config = dict(
    train_examples=97500,
    image_size=40,
    crop_scale_min=1,
    activation='prelu',
    kernel_size=3,
    widths=[160, 240, 352],
    loss='cross_entropy',
    momentum=0.95,
    adamw_lr_other_params=0.003,
    steps=5500,
    lr_schedule='cosine',
    adamw_weight_decay_other_params=0.05,
)
Rows from block 15, named by matrix and row number. Rows with one number belong to one channel. Each number is 128 + 24 x the weight over the matrix's rms, rounded and kept within 0 to 255. All counts start at 0. Numbers have three digits each.
# sq0: squeeze pointwise conv (model.blocks.15.sq.0.weight, 88x352x1x1), inputs 132-175
# e10: expand pointwise conv (model.blocks.15.e1.0.weight, 176x88x1x1, transposed), outputs 132-175
# e30: expand 3x3 conv (model.blocks.15.e3.0.weight, 176x88x3x3, transposed), outputs 15-19, a 3x3 kernel for each
sq0.19:165152155145137119140166136081139134131157121145120090122143155141143086151114087140088121151147120133107117147106094145138135122140
sq0.20:132094126111140136108147138149149119122101113107103136121124112181113134121139136109151168142144125135121136147145128103095117110102
sq0.21:126112136132113157123116144125117127126118114124133124149134105111102110136119132150149114147104154120163143141107131140144159140135
sq0.22:119112120171133143119135107059118134104096123116132125117124125120107109152131131115147131110133109108123145126138084116157090130141
sq0.23:131116113149130144157140141103165145149114137139159129130128112128120094129108128098131105164082137095125109116109089135107103137120
sq0.24:111070130121138120129106100102126146091152156106096107126124142132084104148134150158108149135120106121126165139118143110140137122144
sq0.25:144112144088116117144110109148127133139127118135059135148113098127119111136098133143115157092123122146153161135108093096123092141082
sq0.26:119102162131093082127091092128154140121125124069100133159148107161126100123158099105122099131142131138136119143137091102143097132136
sq0.27:114144160141117132116133118122137100109135103102127116119121126096088149110113126111141096106133103130103086157153105133096108116121
sq0.28:108115139167150161119127124120135142122177112158167135153115129117150148127124143147120153078100132143135151113104150112127099137115
sq0.29:117130117182162116125143140164183107114141144125126124199094131114132087099134198139149122083130065125138115150123113120073101141105
sq0.30:130119114166137116111129129120145113097107140116120127117114111104143120155159132083156135147115149118117138130166137103121127159131
sq0.31:158107131124137128119161119129157097118116119125150121090133151149133139168116109163148155166138118161144172137100138158129144148126
sq0.32:150090115161156119129120147110151124119101123118116119133131124130135157120144119091150130125155090122121096158151140123138128077136
sq0.33:122082112113112131114103141109127092127154164182138097140119129117138149116098123125125126123124140137108135128126128119127129094132
sq0.34:129129110129096159122132130148145125124093113128144106134145099146083144133119168082189122109142133122080136140096113121083126129088
sq0.35:109142129127103113107115117117127136134154131101129082122133108132113097139118089087089103141114105132086097160142102116102108106110
sq0.36:115103142162127126099135128139142150143127134152107157127112117143112135090127069122095131136145157133100128080138097129143117127139
sq0.37:124158110122126126096144133146148112143177130133121094160109123124167158129157127108103124111138148141086134113129129116097140132144
sq0.38:148109117163103154114181146187136132118101124117111117140136124167143129077155088108132159110141076102139116111112138133124134131116
sq0.39:118102124157136110103097150134121136132145136118123167116142175115167096086130088134134130105112094150142153108133160111141092118124
sq0.40:128128121097116118127125108125134150135122120093131160126131128157095170186133163163098160140153132108165109163117140107139166126158
sq0.41:102133111117107138136118134130131112126100160117148118155134102126150124166106160137133134156132118150130141132082150122099130157129
sq0.42:180120131119144138100119125161124106123169138132143115127128120115147138123149135109127156133161144131121126100147124117075118167112
sq0.43:145160150142160111106117119162154096100164133159156151174097109101169090105155137116123126127095108117098167165107139094109122170122
sq0.44:131153114147128149115130167111118144149148155137147101145147145105106121104108127105136117100130156126078100133123136117088110156112
sq0.45:112144129133173109108104097147142138137174143110099093127111149137128117124134115106115131145123144149162130132135136159160156128139
sq0.46:155126103112135091126126097129123111131165075145115120103123107116115112148144118113104088114151107132106105151119120110092120105089
sq0.47:159152133145158095126110115120093126124157126125144144160119131126181139097115133169100154111076099146124121132119171139154121126121
sq0.48:134141156111142127128088122132128131130135121118165118127131176115067144158146105142133091147114129121105142110109137125128130130120
sq0.49:104112106101090162139107134067089128143131156124103129091125093115126112151103112143134151142108147148167138087097111146140146144152
sq0.50:145112116099129093112112105091131144122117130127144114124146072128074061142079129147110110133092096133146145141105107146162105132108
sq0.51:123126124129174137096137131118150116130175139141140132110143169147122070108133135139116134123136054125146137108116144132137140091126
sq0.52:131152126134142172108126133116156156134187139092163136155160124129126127130093108151119086136106150117108129149107103103132102154120
sq0.53:145130118138124136118102123118130133132110112114129111091114126121117109124125116101128105109119102138143108128147166143123097093109
sq0.54:138152151151141126109153154148160122155165134149158138140132158107162185106114063153132150100147142153125138123155166115136168138104
sq0.55:131129123148163106136117137093166111125155110100128095192121131087153115127151153090131147153108129130105138117148121121102103136116
sq0.56:147123159150131135120093147112127136108161101109151146144140129132119090146115129126145131125125113126123125084152141137123123113140
sq0.57:123146121120133104155143135121126143124117152148144183103138111169167135132141125144120145135136110109126130140138125126112092149124
sq0.58:121110130101109137120144155127125119132104137103099126107167163122081132124137098152118116109140156121124115127118088102103111135123
sq0.59:104134092096160154119154145142110140145121136134105086096125147132114142123102128137139149095156108150113141111154124108124112087111
sq0.60:146122111109135121141131119054128160114093127117159135120134130107091108146122136130124122155148127115119128123110106097146152122152
e10.19:110117104092126153093087104072105082153132142145133121119120099116121140142128131090110125118109120115130138153121111142102104110120
e10.20:093100129147135106136120111112136142139131140147121107136127111170124116113133147127138131140165092124108114100102134098113141148129
e10.21:103128096119120180131140149185156155111146113141137132143160134133120145147147118146103083151129098094131146139182110145164117170135
e10.22:092105146142130136070141098106130144125150107157136132169129106189154151150180127154154146189147129163162181159153103149115130134154
e10.23:149132164213098103097128164170123163156141141088124191140113160156153103137128181130157110148142138147111135122144156093121151136138
e10.24:138092118155083144127144172131085109152096090084173138136135122093141170157153150091136142149092087118171099108115124068128110106124
e10.25:172148085148111123166184146144122151135097162117166118121181153154173130161141131131127149151090121179166191109093148142148104151125
e10.26:118151112121143156138134143096108139133112102120129143129127148145097127175142108105115096124089102141116116158131112129150118100137
e10.27:107137118089113136167114130095128106127125157100100158119118112130154100132136098118138157128167103143117120118117091141130116112081
e10.28:147107090119080153154123130160156111174126138167150121097086109115108137127106098125143137150140132165128096173120158136131159057131
e10.29:113089095123086136085165115091088125139110123123148124089094082107142084102145111123165124128142105144132129075103144141065088101152
e10.30:118134110141100106176153133160107128124142128090134122112118113150127145124119159160138154107142125107090122125136147123143143112119
e10.31:106102079115109133172145128084102109104130134171106137130117166134111174165122089154110099175108116131113163115129160188137111128123
e10.32:127116133119154110109103148105118132102116191133103125104116121114135120119114105107183123122123140137142148142161124179122115124116
e10.33:102123146153094098125122118093115153146105204173116133099130113168133145147136115126149175150097127149122086145119079145135108143140
e10.34:128114114109114131182115132115157128085114132158134096093113123151099125097127166107117135147123126108135095077139127149096054143126
e10.35:084120106167094130087132111138145079101145129114115132137157076144120125100141113138104153104126094099105137144137114130139128138087
e10.36:096129097108104106145134132122126151136086153143124147166137113145106161096119116118105096107137120085112152090108107112117117135082
e10.37:130122154120118096128084140133109101153117146083140143108108106116148155136147133100119115110126145057085069170137112119107106139133
e10.38:122159116149093117146117099140114134134160169168127120151149144146121162101124103079138123171153096095152142149143117154152151155104
e10.39:132151111106109107116139106112154154177125085132095141151132131139157124166158121138123112149101141089121183133087142130115138126154
e10.40:116126114149178135126101108119108128138142082145140135185162144104126127144096159140149164137112105145141157151114104110135135098114
e10.41:126155083140109144126133137154140111102131103100161140142099123124119122140119155122132121119149118142159141115140125102155121161182
e10.42:143114118130117149106118105118169148123103132148129141115132128106119139109108129122144129108162127105143139126112118107136116143127
e10.43:094129160130129111134144098129106120126088108113122129122109102124172074124161099178123106130096181110099087116161168109153109125123
e10.44:098120114136108090154136139164138166144107141158115179102146097188118129166137084100137178118109154153121133095116116128117163122100
e10.45:125139130155150135131123151134105146127125134161162155125141106148082095131117159108097162148103174108114146125170127130138124121090
e10.46:132157132141130064125137134159136128104151116117147122127103133139143112104122095159136147108133158095097135126143111074108159093125
e10.47:143136163164082090149143105153121120112143159070179117139126130109104129110173109132124135148139116147165126093123140102156138143138
e10.48:143130110111126133178109091102162137115149149162084084117096134127125156141092143114124133148135131117161096103128122179101147115149
e10.49:149123159145142174142118137100149114155148120133120176150133131129113156123135157106157082161126154155167168098144105148168163103142
e10.50:132101091107163166116168133120125154106111171127123106137127121138110144149141145135078120089105122145115120103137127123129145118115
e10.51:163189072147137145155132126170124160140146091156152159092136122106121096148119192094124143144136158108079102104145155155136154122158
e10.52:159145170122139184083159100090150097123089099124114153114117152110130127071111130129088117121125136138141098133099149161145150105087
e10.53:107158148116136098138147108100191089119151114150109156120124145126124141114079152095115145116141140089087084136097091117151153117139
e10.54:081141165125096102170169133119096126137107120102134110092077141106193108105154138137097129115119113141133129111140117083144104144157
e10.55:097098154118119139151125126105098140077118143114097107152146125119123103138162145143111111103128123136112144149140139161099088075114
e10.56:130142108136144131114157140120140094112127114147148084128142121116149115116169088126101127132149133117098117123125133131126137099124
e10.57:135101160112176111111131130118134098141142125165090108140121121144176112119138073130115174162124145135148141147134161103131138129105
e10.58:153141150129126124122109126116133146165160143157138110105135114117091145116130101119105138151102140092109106117159116139149133130094
e10.59:124132140094109151141147125127103099133166126114146132108109154151142117081145116142120132132135124112163172132137106126091152125081
e10.60:087129126133132099118166127143103085151116183092130157103162138092150145149170180180089102112105113130109158122172099124045126141115
e30.19:124115131152086103132098111110120114149115147127081152101111138146099107117154141103116140159103117151141129139114135114094128173172081
e30.20:096124121153100144129143149123139164129136134152147093118155131111137154100128116108132130109106118082147136129126098151104091132142076
e30.21:099102134113115139123100151080140144154139139083121125107138066164082168171087123078146142115129157145087114116128127137109188135175148
e30.22:122145117139112124126107096156134082106080090133125095121165107117106099159147142158117138116143179100153129200132075124110112160129134
e30.23:140112089110147157100134129093123107104119176118123083168125102158150103123116134110098157125118111082131091180141127069111139125122177
e30.24:162111109110127100168105132153117099114123089139145140134129127115146150106094106153122161088093088141155128101070080159167091175080104
e30.25:125116103158159176122174117110129158149119126100164114157127126132140122095159124124081062100085115098096132083115093172143122180111116
e30.26:104067109119170140122138103119094130117098135161133173122145140118155126097123131171123137116117145133142151099113090167118132134103142
e30.27:156071168109113112119129111145126125124146140127110120179167169132129126143134126137103117189155134103166132126145107124116107073144138
e30.28:132141193114133130136102113137106093120171144090127117164164152175120116135099074151135135108137109139148070139142067093156118124140152
e30.29:188132203141143111187101103140108139086124161139148150201148160139108115096138131158145174101136104117155112117082085137176118145104131
e30.30:126141152156124140129124121152093128154115122084120130145118122096143123124146142103100102112104091128101102145111143157139102123097161
e30.31:145165145138144145152111149087157131151069157121065096113111124144136136137104115128154101108084046139114128106134170159146113113154123
e30.32:142112122152171133107154147112133109147123097103138109175118103113165108086160128126134138133124135111153139085121082128127137114176119
e30.33:133161131138117139112157110123138114104147094142150126118103098142116131132128140134121118092121131121085126121140100111159134128163090
e30.34:101109121132156120130132168094124076134140088102142120164181121108090121160136106089115105123078169098128082146167132118087136128113125
e30.35:121136119130081131117092093143140181098129127139076140103157146151128135133075130140154127178118119096123131138160100096166125171121102
e30.36:133136158150075161133129090097143129136128133137102143134100143129129102107117129159146125141114075144126156102128074121121089112173138
e30.37:114162112105129145127179115131127122128177100134101161129135113148109151139157159119122083161097129110183089121102152129153096134152125
e30.38:111126150124130123122163133087126115114127146145121125141103115185129140141137126103126107109132116153136121156114117139125134123171130
e30.39:120131151146159110155153150086172098139157120104147129142169148077127104144122107139138113143127112156123155095162121146128128129149107
e30.40:161140164109145129137107138092133156074084188118095144086157149149153123129127127126128079126088104121084077140100175184085120119098155
e30.41:112141143136123117137085145063134123106095134123135124125118118118124136088110172116128093132079152103121102111118144132128105146152151
e30.42:175120112132122148091116150110066175116143083139099121079126144156134101140128146120114144098085172127129181135093103165133095126147089
e30.43:090099109133107085112122161113116150159100108127130131184140115121108118115122194144126101125147124150143127147144149150140087146096076
e30.44:129096086112114123122112154101153101110089071136158125150126132168128135181115149138091157104116154109132108166123145150131074085100166
e30.45:138159123132104101104131084107163154087123125135133136118156085136094111159118129133136150132133082124092147116144159162110138131138109
e30.46:142139137139115145140125114113129162126098092146109118115150075102133140091116146146124123133151117108128162110172144176130157158111154
e30.47:101116152144096179122118138085142144135140142149100096132100111115092105117159113096127091092188119153159145125114118121161104157132102
e30.48:148119113150144129133143145116124101122097160127128140144150140117129137135148139137142161111119125104107103114140109170158132109164093
e30.49:131101091098127153079153150121148135115122136126133134142068079161087152106107175137167148110109090166083094136135113146134167172188129
e30.50:132165132148103132123100123109171080133091099146122100093123145116101144094104107142136108135135156117143159102105080163122093169170098
e30.51:117104188104105134117166147148111141123125146129060053085115162167130094109132111161118139112133097103172150092146173178188106131134090
e30.52:081155177081107123101090133099123104121118112106155120146141131125091109091093100127113116136156119084110117106152072127116142123107102
e30.53:145120159111126120177129102135123113097111105160107086134158110143144149133095139137152138177161150131159122145117094129107126097133116
e30.54:137113205146158109095133127122152098146162135136148114120133142082132128187159131186110112101179108112152097094153143073131147138115109
e30.55:099149166094158100157083113100069123110120156144149073171168103130113103086117160135126106123165139085111115122103159107191116158125141
e30.56:127135141112146121111171148100141125137126156167139093098131099118116116157125113130113118120097122133133121134125150148078125147093173
e30.57:136130138145106126125116127116154135142146156125115134132138156106127123154135155104164142126132125119139140151119148168109101138107131
e30.58:100127119120152150133142107113112097166133144116148155095120132117133134100140109119135110157124128181091120164139139126159127124092059
e30.59:117129133145124134125132121136135115127139104108139114131147131138152109129128118146151114147108152103111152139098096140121152136163109
e30.60:129152143163138156125141149140114099114106137157117095153133152110158090132113153153092147148127086155126120100117122159116121156104138